python train.py --encoder_moe="expert_choice" --encoder_moe_every=2 --decoder_width=384 --max_precond_dim=1024 --steps=10400 --final_lr_fraction=0
Rows from block 7 of the text decoder of a small image captioner, named by matrix and row number. Rows with one number belong to one neuron. Each number is 200 + 30 x the weight over its row's rms, rounded and kept within 0 to 999. All counts start at 0.
Before each neuron's rows are labels from the 100 texts, of 14976, where the neuron reaches its highest value: "fires on" is the input token at the peak. Only what is clearly more common there than usual is listed. The data: rosettes with rotational symmetry.
# fc1: MLP up (decoder.blocks.7.mlp.fc1.weight, 1536x384), inputs 308-383
# fc2: MLP down (decoder.blocks.7.mlp.fc2.weight, 384x1536, transposed), outputs 308-383

fires on: "a"; "<end>"
fc1.141,148,239,173,191,195,147,239,155,218,132,189,225,178,240,240,176,200,229,242,175,188,212,219,173,167,178,240,238,233,190,245,175,164,200,154,155,264,221,163,192,222,162,205,180,207,212,161,194,204,253,175,222,207,143,209,251,198,139,272,187,185,232,218,245,159,195,176,229,258,235,209,163,177,241,263,203
fc2.141,171,192,234,234,240,227,152,226,181,245,147,214,201,185,213,172,155,168,204,262,217,201,169,176,207,166,208,175,175,190,203,236,233,209,234,151,212,199,205,210,135,246,186,175,182,196,194,172,219,158,201,209,195,193,220,142,236,207,156,243,190,175,145,186,309,189,232,146,190,162,201,236,211,196,153,210

fires on: "seven"; "six"; "eight"; "ten"
fc1.504,205,211,219,169,194,172,165,199,214,232,221,203,236,198,151,191,191,146,168,211,235,180,106,264,222,212,177,177,162,219,208,213,181,220,209,200,140,215,153,182,202,259,164,193,181,195,279,232,216,181,176,208,154,224,212,214,233,231,213,230,211,182,207,137,190,227,218,181,151,135,207,218,174,177,180,210
fc2.504,170,174,183,163,210,227,142,258,238,221,198,232,182,197,258,158,193,227,201,206,202,172,199,183,194,214,196,237,215,224,220,220,225,179,201,135,277,187,188,219,177,182,190,167,189,187,153,180,154,146,265,223,210,145,199,216,194,174,202,230,218,245,184,308,268,175,185,118,245,201,215,176,226,217,188,166

fires on: "in"
fc1.362,191,230,166,182,210,165,168,196,203,155,217,193,248,206,171,235,189,169,184,233,233,193,113,225,216,209,186,206,178,237,191,204,160,204,198,212,152,187,186,188,194,273,152,190,208,176,242,218,260,212,180,198,201,183,203,202,189,231,178,220,217,176,190,168,132,225,198,193,218,172,217,244,167,193,138,219
fc2.362,177,169,178,201,198,234,159,268,215,239,171,216,187,203,250,161,192,204,212,233,224,198,191,197,213,177,223,207,220,204,205,232,232,222,198,173,261,182,205,241,175,180,205,163,185,186,145,169,174,147,235,189,218,163,208,187,205,177,149,214,181,221,148,241,269,195,228,129,221,188,199,185,232,203,169,204

fires on: "colours"
fc1.166,175,196,198,215,213,207,217,178,169,183,155,222,163,193,217,193,190,230,255,193,222,201,229,146,176,200,213,209,208,168,211,185,229,172,212,183,265,187,216,230,184,139,211,200,203,202,148,192,168,173,218,211,213,211,216,186,209,161,265,224,199,200,223,256,261,178,203,175,229,240,206,229,212,210,216,184
fc2.166,221,223,201,218,199,196,259,147,174,139,197,190,221,187,150,244,179,225,224,212,223,210,225,205,181,211,179,177,166,187,158,170,213,210,214,203,185,166,269,205,240,234,212,221,236,199,202,223,224,203,194,189,218,223,200,236,191,248,216,189,219,170,218,162,128,202,226,208,155,219,205,209,197,196,208,165

fires on: "-"
fc1.199,217,201,220,199,222,221,122,232,221,275,221,205,203,190,164,180,191,176,175,235,206,183,151,227,207,191,170,159,167,209,200,237,222,204,236,186,188,178,219,207,166,240,160,184,169,205,251,202,202,149,207,192,189,221,201,161,229,253,175,239,225,182,221,186,260,215,206,145,157,114,200,228,232,177,160,212
fc2.199,194,165,167,180,204,212,128,279,230,221,198,240,176,200,254,172,191,227,185,220,203,188,197,186,207,204,199,230,217,223,211,227,204,202,197,175,278,183,192,237,169,174,172,145,175,183,158,182,163,158,250,214,236,157,197,214,196,183,173,201,213,223,190,274,273,168,187,123,220,179,216,168,217,223,172,180

fires on: "a"
fc1.644,182,240,186,231,209,149,229,151,173,138,183,205,232,206,176,273,176,190,197,239,223,207,212,222,183,200,183,213,213,199,182,177,181,175,202,252,154,168,188,199,204,223,178,210,246,188,221,238,251,261,144,206,192,164,218,209,193,243,253,180,200,160,203,172,104,205,202,212,233,213,203,218,129,176,225,223
fc2.644,209,189,155,207,177,225,222,224,237,212,204,185,204,233,254,182,230,222,188,214,191,195,186,220,201,187,228,207,208,300,176,196,245,212,216,187,203,177,250,251,218,200,220,219,270,176,147,182,219,183,240,212,263,143,186,201,218,162,144,229,169,241,148,258,212,221,202,180,208,223,223,174,196,214,181,164

fires on: "colours"
fc1.645,215,202,196,216,202,225,218,223,211,221,217,203,159,218,257,189,240,268,227,215,173,212,263,160,189,183,217,220,221,176,203,197,236,200,192,197,256,216,249,211,266,179,243,180,213,228,134,194,171,169,210,173,214,183,209,199,183,150,173,186,173,243,200,240,209,183,155,230,224,244,189,162,251,232,223,194
fc2.645,191,195,206,218,170,198,255,212,213,195,200,199,201,213,210,211,208,232,204,204,183,175,266,201,174,199,204,224,226,199,184,180,231,175,228,257,227,136,257,226,241,187,249,201,262,176,160,182,184,185,232,180,233,215,171,208,174,217,188,207,202,221,194,253,184,200,229,160,198,231,192,138,220,197,216,145

fires on: "earthy"
fc1.637,191,215,198,122,186,177,185,190,224,209,187,208,215,209,200,165,201,229,196,161,218,237,176,185,230,221,219,205,198,154,261,231,165,215,166,105,213,268,146,186,200,193,182,163,181,214,199,216,210,156,184,163,165,151,198,211,246,125,190,196,180,226,196,187,244,168,164,241,240,170,179,163,225,198,250,195
fc2.637,218,216,154,162,150,187,260,177,235,205,254,184,206,199,207,206,251,204,184,175,191,206,231,250,198,225,201,234,224,215,238,175,190,146,184,207,158,201,193,192,236,151,224,233,252,198,193,167,169,244,207,204,179,158,191,235,197,181,246,174,191,250,217,254,145,206,171,252,222,220,190,173,218,174,252,183

fires on: "three"; "four"
fc1.45,226,210,221,163,212,199,144,215,212,255,222,212,215,195,150,206,175,164,178,231,235,189,101,239,215,201,169,155,152,218,206,236,210,211,226,209,145,183,186,198,176,247,174,195,188,194,258,205,208,162,203,196,172,224,216,189,223,246,180,223,234,180,224,177,231,222,220,163,145,117,210,228,215,158,165,199
fc2.45,222,208,170,169,155,202,211,234,246,239,273,195,215,173,231,182,243,222,185,206,193,181,219,228,204,203,197,233,230,224,207,191,214,154,205,240,197,184,203,214,225,156,222,213,246,182,168,132,145,200,256,191,202,155,176,231,185,187,210,195,215,267,206,289,190,208,186,192,214,208,198,177,229,204,220,155

fires on: "-"
fc1.760,212,192,211,162,228,216,135,238,216,266,207,210,202,206,189,183,193,203,186,228,220,200,126,211,220,202,171,170,172,209,215,264,207,206,223,157,195,170,223,200,164,246,169,195,167,223,232,183,190,117,225,179,190,204,196,181,216,221,192,233,225,193,227,216,281,200,197,150,161,118,195,203,251,193,149,209
fc2.760,212,205,166,184,165,178,218,224,235,230,263,191,203,195,238,172,236,223,190,211,198,184,209,222,199,197,195,238,220,225,198,201,214,171,204,270,183,172,186,236,202,162,221,217,247,186,160,138,155,196,255,191,194,144,173,233,179,188,213,209,221,242,193,294,180,193,184,202,215,209,210,178,212,188,201,170

fires on: "in"
fc1.684,185,232,155,182,224,179,163,194,202,163,209,208,225,189,216,224,191,211,193,259,221,214,164,223,237,183,194,215,199,215,166,195,181,198,184,200,203,186,207,227,177,264,117,146,200,207,205,244,258,218,165,196,215,159,202,207,180,193,200,205,218,181,195,229,177,203,177,183,249,165,205,237,165,202,147,233
fc2.684,185,163,170,192,206,233,158,267,235,221,185,227,185,204,255,163,193,203,193,220,225,188,193,189,207,191,221,214,217,217,209,234,218,223,197,162,278,183,196,236,173,179,210,154,174,185,149,194,167,153,231,196,205,147,216,202,199,167,152,200,191,220,172,261,263,187,208,139,219,193,208,174,228,214,171,199

fires on: "a"
fc1.450,199,225,149,223,217,164,201,191,188,133,214,191,241,202,177,260,184,187,193,231,228,199,172,227,195,213,179,205,191,242,164,207,187,189,201,228,179,174,226,217,190,288,162,206,214,182,225,220,280,237,190,189,225,162,209,222,166,242,189,213,212,164,176,188,107,220,211,183,206,217,217,233,170,193,148,212
fc2.450,176,194,199,215,197,229,146,255,201,255,148,201,182,206,228,163,181,188,207,236,213,199,192,200,215,170,225,206,200,244,213,228,232,207,199,174,222,193,224,245,167,192,186,174,183,193,158,153,189,132,216,202,222,212,202,158,216,175,150,240,193,217,145,214,270,207,235,130,204,170,203,212,227,203,158,187

fires on: "cool"
fc1.16,196,217,218,181,206,156,184,179,188,199,199,171,204,214,145,194,186,158,177,156,190,189,184,229,196,247,159,219,193,183,205,213,192,217,178,174,168,214,168,169,194,244,157,177,187,192,290,237,236,147,147,158,189,207,214,165,221,206,211,217,179,164,172,118,220,157,214,189,192,151,214,243,191,157,230,214
fc2.16,242,206,186,197,147,169,235,221,240,242,261,176,203,184,230,206,243,197,185,187,182,184,224,243,196,203,203,224,245,218,204,200,200,148,197,280,156,205,185,208,210,148,225,245,254,193,184,157,157,220,227,198,167,183,177,222,185,189,221,190,202,248,203,268,164,221,185,243,213,201,192,178,216,179,226,177

fires on: "earthy"
fc1.216,200,198,210,127,201,173,155,201,215,235,207,201,225,201,169,173,194,190,186,180,229,231,134,208,236,223,200,188,188,173,250,238,163,226,187,127,166,247,151,180,182,222,174,171,177,199,235,213,220,146,185,175,155,169,203,195,240,169,178,217,187,195,198,170,249,186,174,204,205,138,185,194,228,195,210,215
fc2.216,219,212,141,160,150,190,254,177,234,188,251,176,208,206,213,211,247,209,182,176,195,209,226,252,200,225,199,234,224,216,231,174,193,152,181,203,161,191,189,204,236,153,218,237,259,196,192,168,173,253,211,200,172,157,189,235,193,178,253,173,194,252,219,258,150,197,168,249,229,227,195,169,212,178,242,180

fires on: "fold"
fc1.463,203,218,209,167,204,167,171,187,217,179,229,204,234,210,181,211,161,151,185,199,227,180,83,234,221,211,194,182,175,234,199,208,157,217,210,194,161,208,143,175,182,280,152,180,197,194,293,221,220,219,174,211,195,196,212,217,215,222,201,204,223,171,203,170,177,228,199,190,176,148,221,221,169,187,159,210
fc2.463,171,176,226,218,201,219,159,235,190,240,122,217,197,196,226,178,173,186,235,248,190,192,199,173,203,188,189,200,172,191,207,241,243,188,223,194,213,178,234,214,157,205,196,187,175,181,173,154,209,146,232,189,239,190,218,156,221,219,155,259,207,184,146,232,276,191,243,107,211,176,208,224,227,197,166,171

fires on: "six"; "seven"; "ten"; "four"
fc1.116,210,194,227,195,195,168,181,197,209,218,219,195,232,183,133,202,188,130,166,216,214,173,137,267,205,212,188,190,166,214,198,191,183,220,205,237,123,202,166,180,198,239,178,193,174,196,273,221,215,194,173,229,156,242,213,201,247,231,216,225,214,160,203,114,162,230,239,187,143,145,217,234,161,164,181,206
fc2.116,141,173,186,203,222,218,174,238,223,210,137,232,190,216,248,145,161,203,227,207,231,183,190,168,187,201,202,208,210,186,225,246,227,232,203,135,283,183,173,237,162,187,213,157,176,205,172,191,182,146,209,200,187,171,237,199,227,168,172,216,179,211,171,241,272,168,209,134,233,222,210,165,226,202,170,199

fires on: "earthy"
fc1.704,190,214,210,126,188,169,196,186,223,207,180,202,208,210,192,155,207,215,201,153,219,231,179,189,220,221,214,209,193,163,259,233,162,214,162,111,215,265,137,189,199,192,177,163,190,212,213,221,211,162,175,158,164,155,202,215,244,129,209,199,179,223,202,181,241,168,167,240,241,160,187,169,208,196,260,193
fc2.704,227,207,162,165,148,178,242,196,241,226,277,184,211,185,217,201,248,207,187,188,190,187,219,246,194,221,198,231,224,217,217,191,204,148,190,228,154,195,194,205,230,158,217,235,243,193,190,149,165,222,231,209,177,154,182,239,193,185,246,184,202,252,211,277,155,216,176,232,219,217,198,178,219,183,243,173

fires on: "seven"; "six"; "ten"; "eight"
fc1.712,220,220,212,173,222,193,156,196,209,206,219,195,238,205,166,233,157,146,176,206,219,169,121,250,222,213,168,184,153,204,180,230,178,212,228,223,153,183,182,200,195,272,152,176,187,185,268,212,233,202,192,179,212,218,207,191,218,238,174,217,210,165,206,163,174,203,210,171,145,152,219,228,179,167,173,209
fc2.712,172,172,194,198,191,226,163,260,224,249,171,226,187,200,246,159,199,198,219,225,197,186,197,182,203,202,199,220,220,207,216,230,231,180,217,178,254,194,209,224,174,167,197,181,193,173,151,151,160,148,254,200,223,176,204,175,206,197,156,232,199,240,150,274,277,185,224,108,223,186,199,192,233,211,179,174

fires on: "a"
fc1.129,181,224,214,227,217,172,211,180,147,165,158,183,218,182,165,281,166,136,193,222,220,174,204,208,170,222,207,192,184,175,204,209,205,173,228,231,147,178,196,170,160,234,179,210,214,201,260,234,234,212,154,200,201,259,222,162,241,235,239,222,214,149,198,155,164,173,239,159,178,206,201,270,141,160,182,223
fc2.129,245,220,166,206,170,218,251,193,226,183,268,197,229,183,208,197,217,223,200,226,209,197,187,227,190,186,198,199,188,245,133,177,226,183,222,240,188,174,253,236,238,192,229,205,264,182,146,184,187,199,262,189,220,133,179,259,189,211,181,200,211,246,195,253,132,224,220,198,186,234,212,189,212,224,191,148

fires on: "fold"; "seven"; "eight"
fc1.66,205,226,193,190,213,192,140,206,217,187,213,191,197,195,172,213,169,163,183,234,196,190,141,227,227,214,186,188,172,227,160,206,196,211,235,202,176,175,229,199,176,286,131,172,197,168,241,203,236,171,204,185,236,199,223,183,211,245,195,231,225,170,211,204,212,215,208,148,176,155,219,244,203,179,139,220
fc2.66,196,168,164,186,202,230,148,280,240,234,200,240,181,195,257,158,202,211,188,217,213,188,203,190,211,202,211,224,223,223,209,224,216,204,203,169,283,193,198,233,174,172,202,156,183,188,146,188,158,160,243,205,214,145,203,207,192,172,160,210,193,242,172,270,266,187,199,130,223,183,210,174,220,214,173,190

fires on: "-"
fc1.477,219,180,184,172,233,251,152,236,204,251,199,191,195,217,211,183,202,207,203,187,205,194,153,173,216,203,197,206,195,205,186,222,205,194,215,162,249,192,241,229,165,225,185,204,185,198,217,165,156,103,245,170,248,211,187,171,202,183,149,228,192,218,193,247,302,177,183,129,156,162,189,214,253,218,163,194
fc2.477,218,207,196,207,186,216,269,190,192,221,266,211,225,188,198,216,214,213,200,169,185,163,266,210,203,214,188,212,227,159,202,158,184,183,207,240,177,171,225,177,241,176,266,236,251,187,180,192,186,235,231,182,200,221,151,232,185,214,176,169,219,199,210,209,123,211,225,228,190,223,164,150,233,192,233,186

fires on: "three"; "four"
fc1.739,225,205,217,181,214,210,139,208,222,246,228,207,203,204,161,187,176,157,181,230,219,179,126,247,213,191,168,171,158,215,201,228,201,203,225,207,176,182,201,206,181,251,156,180,186,197,263,206,210,168,193,196,191,216,203,191,218,245,176,227,225,187,217,173,216,225,221,159,145,116,208,222,217,172,169,198
fc2.739,179,167,176,182,210,226,138,269,236,225,191,247,171,200,259,159,190,218,197,217,206,183,205,181,201,209,204,224,217,218,218,231,219,203,203,159,292,189,186,231,167,187,193,151,176,186,153,187,165,150,250,205,211,151,201,206,196,172,174,215,203,235,178,275,273,172,195,116,229,193,218,172,226,213,176,185

fires on: "in"
fc1.418,201,211,211,212,192,183,184,189,196,173,209,184,230,203,162,236,201,152,151,205,198,192,144,215,225,216,212,205,174,191,254,217,151,224,215,199,146,225,171,158,196,269,168,172,198,194,259,253,239,222,148,188,188,188,202,192,239,214,158,208,188,165,180,104,159,208,197,214,224,172,207,242,162,171,173,227
fc2.418,241,211,181,192,140,180,230,216,232,256,285,192,213,175,229,184,237,220,197,212,195,188,225,235,211,192,193,221,221,221,196,190,202,144,215,270,174,182,223,221,220,164,225,228,246,186,172,140,155,218,247,185,199,162,166,221,201,195,205,195,206,254,201,265,171,213,199,221,198,186,198,188,218,188,225,163

fires on: "a"
fc1.346,175,241,159,187,206,162,227,164,209,114,209,232,196,234,238,193,199,229,216,205,201,190,181,202,197,192,202,211,231,211,226,157,166,190,165,212,242,205,145,218,226,202,197,170,229,206,173,225,225,295,172,207,207,142,208,237,155,160,245,166,197,228,207,230,129,214,186,227,277,224,202,186,141,203,238,208
fc2.346,178,191,216,245,218,209,168,258,197,229,128,181,194,218,237,186,187,168,225,256,204,190,200,191,204,170,229,195,192,213,191,258,236,201,219,206,202,200,223,234,139,200,208,196,164,190,193,181,215,143,214,193,244,199,203,145,228,191,141,243,175,178,144,200,293,216,240,146,188,181,204,207,197,196,145,193

fires on: "six"; "seven"; "four"; "ten"
fc1.160,219,201,219,194,225,215,128,204,212,236,211,188,200,187,150,201,157,157,183,227,197,172,149,236,215,200,170,173,160,206,183,224,195,203,239,211,170,170,217,205,164,254,145,173,180,194,246,207,216,167,200,190,221,222,204,173,228,253,172,230,221,176,219,191,216,213,222,154,148,134,216,237,209,173,169,210
fc2.160,187,175,171,181,199,231,150,283,236,236,201,238,178,192,256,157,203,217,196,215,205,183,204,188,208,202,204,227,227,218,215,220,217,191,205,168,279,189,197,231,177,171,204,155,190,180,146,175,153,159,253,200,218,152,201,205,193,181,158,215,197,248,168,276,270,186,197,118,230,184,206,174,226,214,180,183

fires on: "earthy"
fc1.430,201,204,209,131,181,173,184,195,221,219,191,203,217,211,185,166,209,216,192,153,223,231,171,197,218,223,207,205,192,161,252,238,164,215,172,119,194,264,146,183,204,198,193,162,186,211,217,220,215,159,175,159,159,153,195,204,242,144,180,187,182,217,185,167,217,164,169,236,227,159,190,170,216,188,245,202
fc2.430,217,204,148,173,157,182,255,169,227,190,252,175,208,210,218,208,233,199,186,157,191,213,222,247,198,237,203,232,230,217,236,179,191,150,179,190,156,203,167,193,234,157,209,239,243,206,202,184,176,246,197,212,154,166,198,227,201,165,269,178,185,250,212,241,144,203,170,261,228,227,200,166,204,181,249,193

fires on: "six"; "four"; "seven"
fc1.246,195,208,238,219,172,165,243,183,219,238,191,179,197,197,185,211,210,141,206,146,182,178,260,231,153,200,238,205,216,171,231,167,208,214,178,220,193,251,175,199,205,143,193,201,191,212,204,209,171,267,159,201,210,235,217,200,247,174,285,186,180,204,212,126,162,181,211,224,184,190,215,220,179,186,315,179
fc2.246,168,178,247,204,165,179,267,138,165,220,107,216,216,216,171,208,187,172,237,178,196,218,239,228,160,216,214,180,241,139,276,203,218,198,195,167,163,228,181,174,193,195,223,234,218,230,208,214,260,221,149,209,155,220,242,160,254,192,216,217,150,185,186,161,226,193,220,225,225,215,207,176,196,149,248,228

fires on: "a"
fc1.560,179,233,172,191,185,152,229,155,198,113,201,223,208,220,205,219,187,216,208,204,217,203,194,205,204,199,212,209,227,195,228,155,150,182,157,204,193,213,143,214,210,198,205,177,220,201,175,231,236,289,164,213,188,141,212,229,170,167,249,169,197,220,203,200,115,210,181,249,277,222,198,193,130,193,248,212
fc2.560,183,164,180,229,208,232,209,261,228,207,170,199,198,245,264,165,218,196,201,232,201,195,162,202,192,158,241,214,211,260,159,232,225,224,213,225,224,186,216,235,174,168,198,188,213,184,178,203,221,170,226,187,246,153,193,173,234,163,134,226,160,227,148,219,258,226,204,173,213,205,233,186,183,212,157,215

fires on: "cool"; "vivid"
fc1.703,191,212,225,148,203,158,183,174,214,231,194,187,201,211,162,164,196,174,190,144,198,206,175,206,196,233,195,200,194,170,232,218,176,224,171,133,187,253,146,184,187,214,171,164,178,203,261,228,213,154,156,156,177,194,223,186,245,170,216,210,183,190,190,149,248,165,183,208,206,139,209,220,203,179,249,212
fc2.703,236,204,176,186,143,174,231,218,246,242,276,186,212,183,227,199,244,212,191,193,186,181,225,238,197,208,194,227,235,217,207,204,201,146,195,260,160,192,200,214,221,151,220,237,247,189,178,147,154,207,235,194,181,162,179,228,192,190,226,190,206,257,208,281,161,214,188,228,213,199,196,179,223,190,230,167

fires on: "colours"
fc1.305,167,214,185,236,228,210,225,180,151,155,145,210,171,199,217,249,179,206,246,177,202,183,261,133,167,180,241,233,208,163,214,193,217,156,223,202,268,188,222,207,176,166,206,188,217,190,159,213,204,228,199,202,254,242,203,162,220,170,220,207,199,186,201,242,204,158,205,165,234,262,199,225,179,210,226,210
fc2.305,229,208,203,246,201,192,247,185,181,162,210,192,230,195,172,241,179,225,215,223,216,173,220,200,190,198,192,194,173,205,128,168,213,210,212,241,207,156,286,232,233,228,233,215,240,193,174,218,220,196,220,186,230,196,188,234,178,238,188,216,220,192,195,191,134,221,248,179,150,224,213,200,206,208,190,160

fires on: "three"; "four"
fc1.251,227,204,221,186,211,206,135,207,217,250,225,211,219,202,155,185,180,158,178,229,224,186,130,242,219,193,172,165,157,211,201,233,203,205,225,214,179,182,203,202,185,246,163,184,188,196,265,217,209,169,192,205,176,216,204,190,218,249,169,225,225,181,208,170,222,228,222,156,147,112,203,223,211,168,173,200
fc2.251,183,166,172,176,207,223,135,273,236,219,196,242,175,199,258,166,191,222,189,214,201,181,203,190,201,212,207,230,222,219,217,229,217,197,200,155,287,189,188,231,172,183,185,153,183,186,153,190,165,158,255,211,215,149,196,209,196,168,181,216,207,235,181,287,275,173,194,115,233,192,222,167,225,216,181,179

fires on: "earthy"
fc1.169,195,203,217,138,192,177,173,192,222,226,181,204,203,212,189,158,205,223,194,151,211,233,193,182,207,218,212,208,191,155,255,240,173,218,163,113,220,266,159,190,198,182,193,158,182,214,205,212,203,154,176,151,171,162,206,198,248,133,197,200,186,220,186,183,233,156,171,233,235,146,188,175,226,187,242,199
fc2.169,223,202,156,173,151,186,251,190,234,215,265,177,214,205,223,204,247,196,180,172,185,200,221,249,195,224,204,234,236,224,229,186,192,148,179,226,152,207,174,201,233,152,219,233,246,203,194,171,167,245,205,203,161,162,187,231,201,165,253,181,181,251,214,252,151,211,177,257,226,223,200,169,205,183,241,186

fires on: "three"; "four"; "eight"
fc1.617,224,205,222,185,221,200,139,196,203,234,214,194,222,196,141,205,162,151,174,217,214,173,139,247,213,211,173,170,150,212,186,227,194,214,229,215,148,182,191,204,182,253,155,182,181,194,264,212,225,181,191,183,191,229,204,191,226,248,177,226,219,168,210,165,206,211,217,163,142,131,220,237,197,166,184,208
fc2.617,192,186,187,180,182,224,163,277,244,245,215,226,196,186,251,154,212,210,204,196,197,169,215,189,203,208,195,234,240,211,210,215,220,159,209,184,251,198,193,217,192,157,202,187,211,171,144,151,142,154,262,200,214,165,198,198,196,188,176,222,212,267,167,291,259,186,199,128,227,191,200,182,227,217,192,172

fires on: "colours"
fc1.11,171,210,182,230,216,213,228,185,167,169,149,216,167,202,226,220,188,220,253,189,209,190,255,133,169,183,232,222,207,160,217,189,219,161,215,193,273,186,228,217,179,148,220,195,211,202,141,197,185,205,217,215,229,215,203,179,212,161,246,216,204,205,211,262,226,167,200,175,243,257,209,221,207,214,224,195
fc2.11,225,216,206,232,199,193,253,169,174,142,200,188,223,192,157,248,180,226,218,216,216,192,219,203,189,198,181,183,171,205,143,166,211,210,215,222,199,164,283,222,238,234,225,219,245,193,190,225,222,198,209,184,228,217,201,233,180,243,201,201,224,180,206,173,128,210,240,195,151,216,207,204,198,200,198,159

fires on: "earthy"
fc1.278,185,212,226,144,205,177,172,190,219,230,174,182,191,213,191,143,205,203,201,152,203,220,189,178,206,220,212,219,187,161,251,223,180,221,160,110,233,253,157,189,188,191,183,157,175,212,227,218,201,143,183,143,179,180,214,193,245,138,220,212,178,211,193,181,275,157,175,215,222,145,199,189,224,193,240,195
fc2.278,232,208,177,185,144,177,233,215,246,243,287,183,216,182,223,203,243,217,193,192,189,182,228,238,198,204,196,227,230,227,207,202,203,148,197,268,162,191,202,216,223,150,222,230,242,189,180,150,152,206,230,194,187,161,177,231,192,189,224,191,210,258,207,274,155,220,189,226,209,201,200,179,224,192,232,161

fires on: "earthy"
fc1.577,205,205,208,126,187,180,178,199,222,222,190,199,216,211,189,158,210,213,195,148,223,230,166,190,219,219,208,215,192,167,255,235,162,218,170,116,210,262,141,194,201,194,186,154,179,209,218,219,206,152,183,154,167,156,193,200,239,138,175,193,179,218,184,175,232,156,168,232,225,154,191,167,216,192,239,202
fc2.577,226,209,160,169,150,181,255,176,236,211,267,182,207,200,212,209,242,197,184,169,186,198,229,247,193,231,203,230,229,217,225,177,196,142,182,211,149,210,178,192,232,153,214,242,237,197,196,169,171,241,206,219,165,164,187,233,199,175,261,179,193,244,214,257,143,211,173,257,221,222,194,173,213,181,251,188

fires on: "-"
fc1.509,223,212,205,153,219,213,160,216,192,232,205,181,220,208,162,195,177,168,181,163,207,215,133,190,210,219,210,198,181,195,221,220,169,198,184,159,198,230,185,183,142,249,147,204,189,186,278,199,200,135,192,161,205,192,201,179,223,203,156,216,193,188,177,171,257,158,186,177,181,132,190,246,203,176,200,216
fc2.509,239,207,208,224,173,222,271,197,216,229,308,199,228,190,213,201,239,212,181,187,183,171,234,210,184,195,196,237,217,212,152,148,184,182,195,273,179,210,195,214,254,150,270,221,249,201,178,194,159,235,216,183,195,197,151,226,193,187,189,173,198,223,216,206,118,223,215,262,169,241,187,148,200,213,230,187

fires on: "three"; "four"
fc1.288,224,195,222,202,222,207,126,206,205,240,212,188,209,189,137,199,165,161,181,221,209,177,151,233,208,203,177,161,147,205,188,225,209,206,232,212,155,178,204,213,160,247,157,181,180,195,261,209,219,161,192,188,195,231,204,182,232,250,182,232,226,169,212,168,229,208,228,155,145,127,221,241,212,167,182,205
fc2.288,212,193,173,181,173,210,176,269,248,241,242,213,202,172,248,158,223,228,192,194,195,179,219,204,214,198,192,236,231,215,204,202,211,149,207,216,230,186,198,222,201,155,212,189,226,171,140,135,137,173,265,189,215,159,184,210,177,190,188,212,225,269,184,288,224,191,191,160,212,190,198,187,224,219,194,168

fires on: "six"; "seven"; "ten"; "four"
fc1.583,210,202,245,213,179,149,229,184,219,225,196,164,216,187,165,208,191,126,188,160,184,168,213,249,167,227,220,202,195,175,233,178,202,216,194,218,146,239,156,148,197,198,196,210,197,193,269,232,191,230,157,222,155,235,220,189,274,208,266,209,206,177,222,103,151,198,240,222,158,185,214,233,150,167,260,200
fc2.583,154,193,261,194,191,162,269,129,166,161,111,218,222,196,156,214,177,192,233,171,209,227,215,212,154,207,188,213,216,143,259,199,207,205,188,172,173,206,176,166,197,193,217,221,202,256,220,234,242,211,142,215,134,222,244,192,231,189,260,210,193,187,230,146,216,170,212,223,216,214,229,183,179,163,221,247

fires on: "three"; "four"
fc1.603,236,212,217,211,214,220,161,206,215,244,230,201,229,194,168,201,169,164,179,221,227,176,116,252,216,165,165,164,156,215,202,222,205,199,241,240,174,174,186,214,186,254,186,177,186,186,267,212,212,200,203,210,185,224,204,189,212,237,162,212,228,184,193,156,177,242,227,152,146,123,203,217,198,155,173,201
fc2.603,211,192,182,184,169,212,177,263,250,244,258,220,213,171,244,166,225,218,195,208,203,170,208,206,211,193,192,230,233,213,195,201,215,144,215,222,235,193,196,218,204,154,210,190,225,174,152,139,133,170,267,189,206,169,188,205,182,193,185,213,225,270,194,279,231,190,205,159,207,184,192,189,222,218,201,161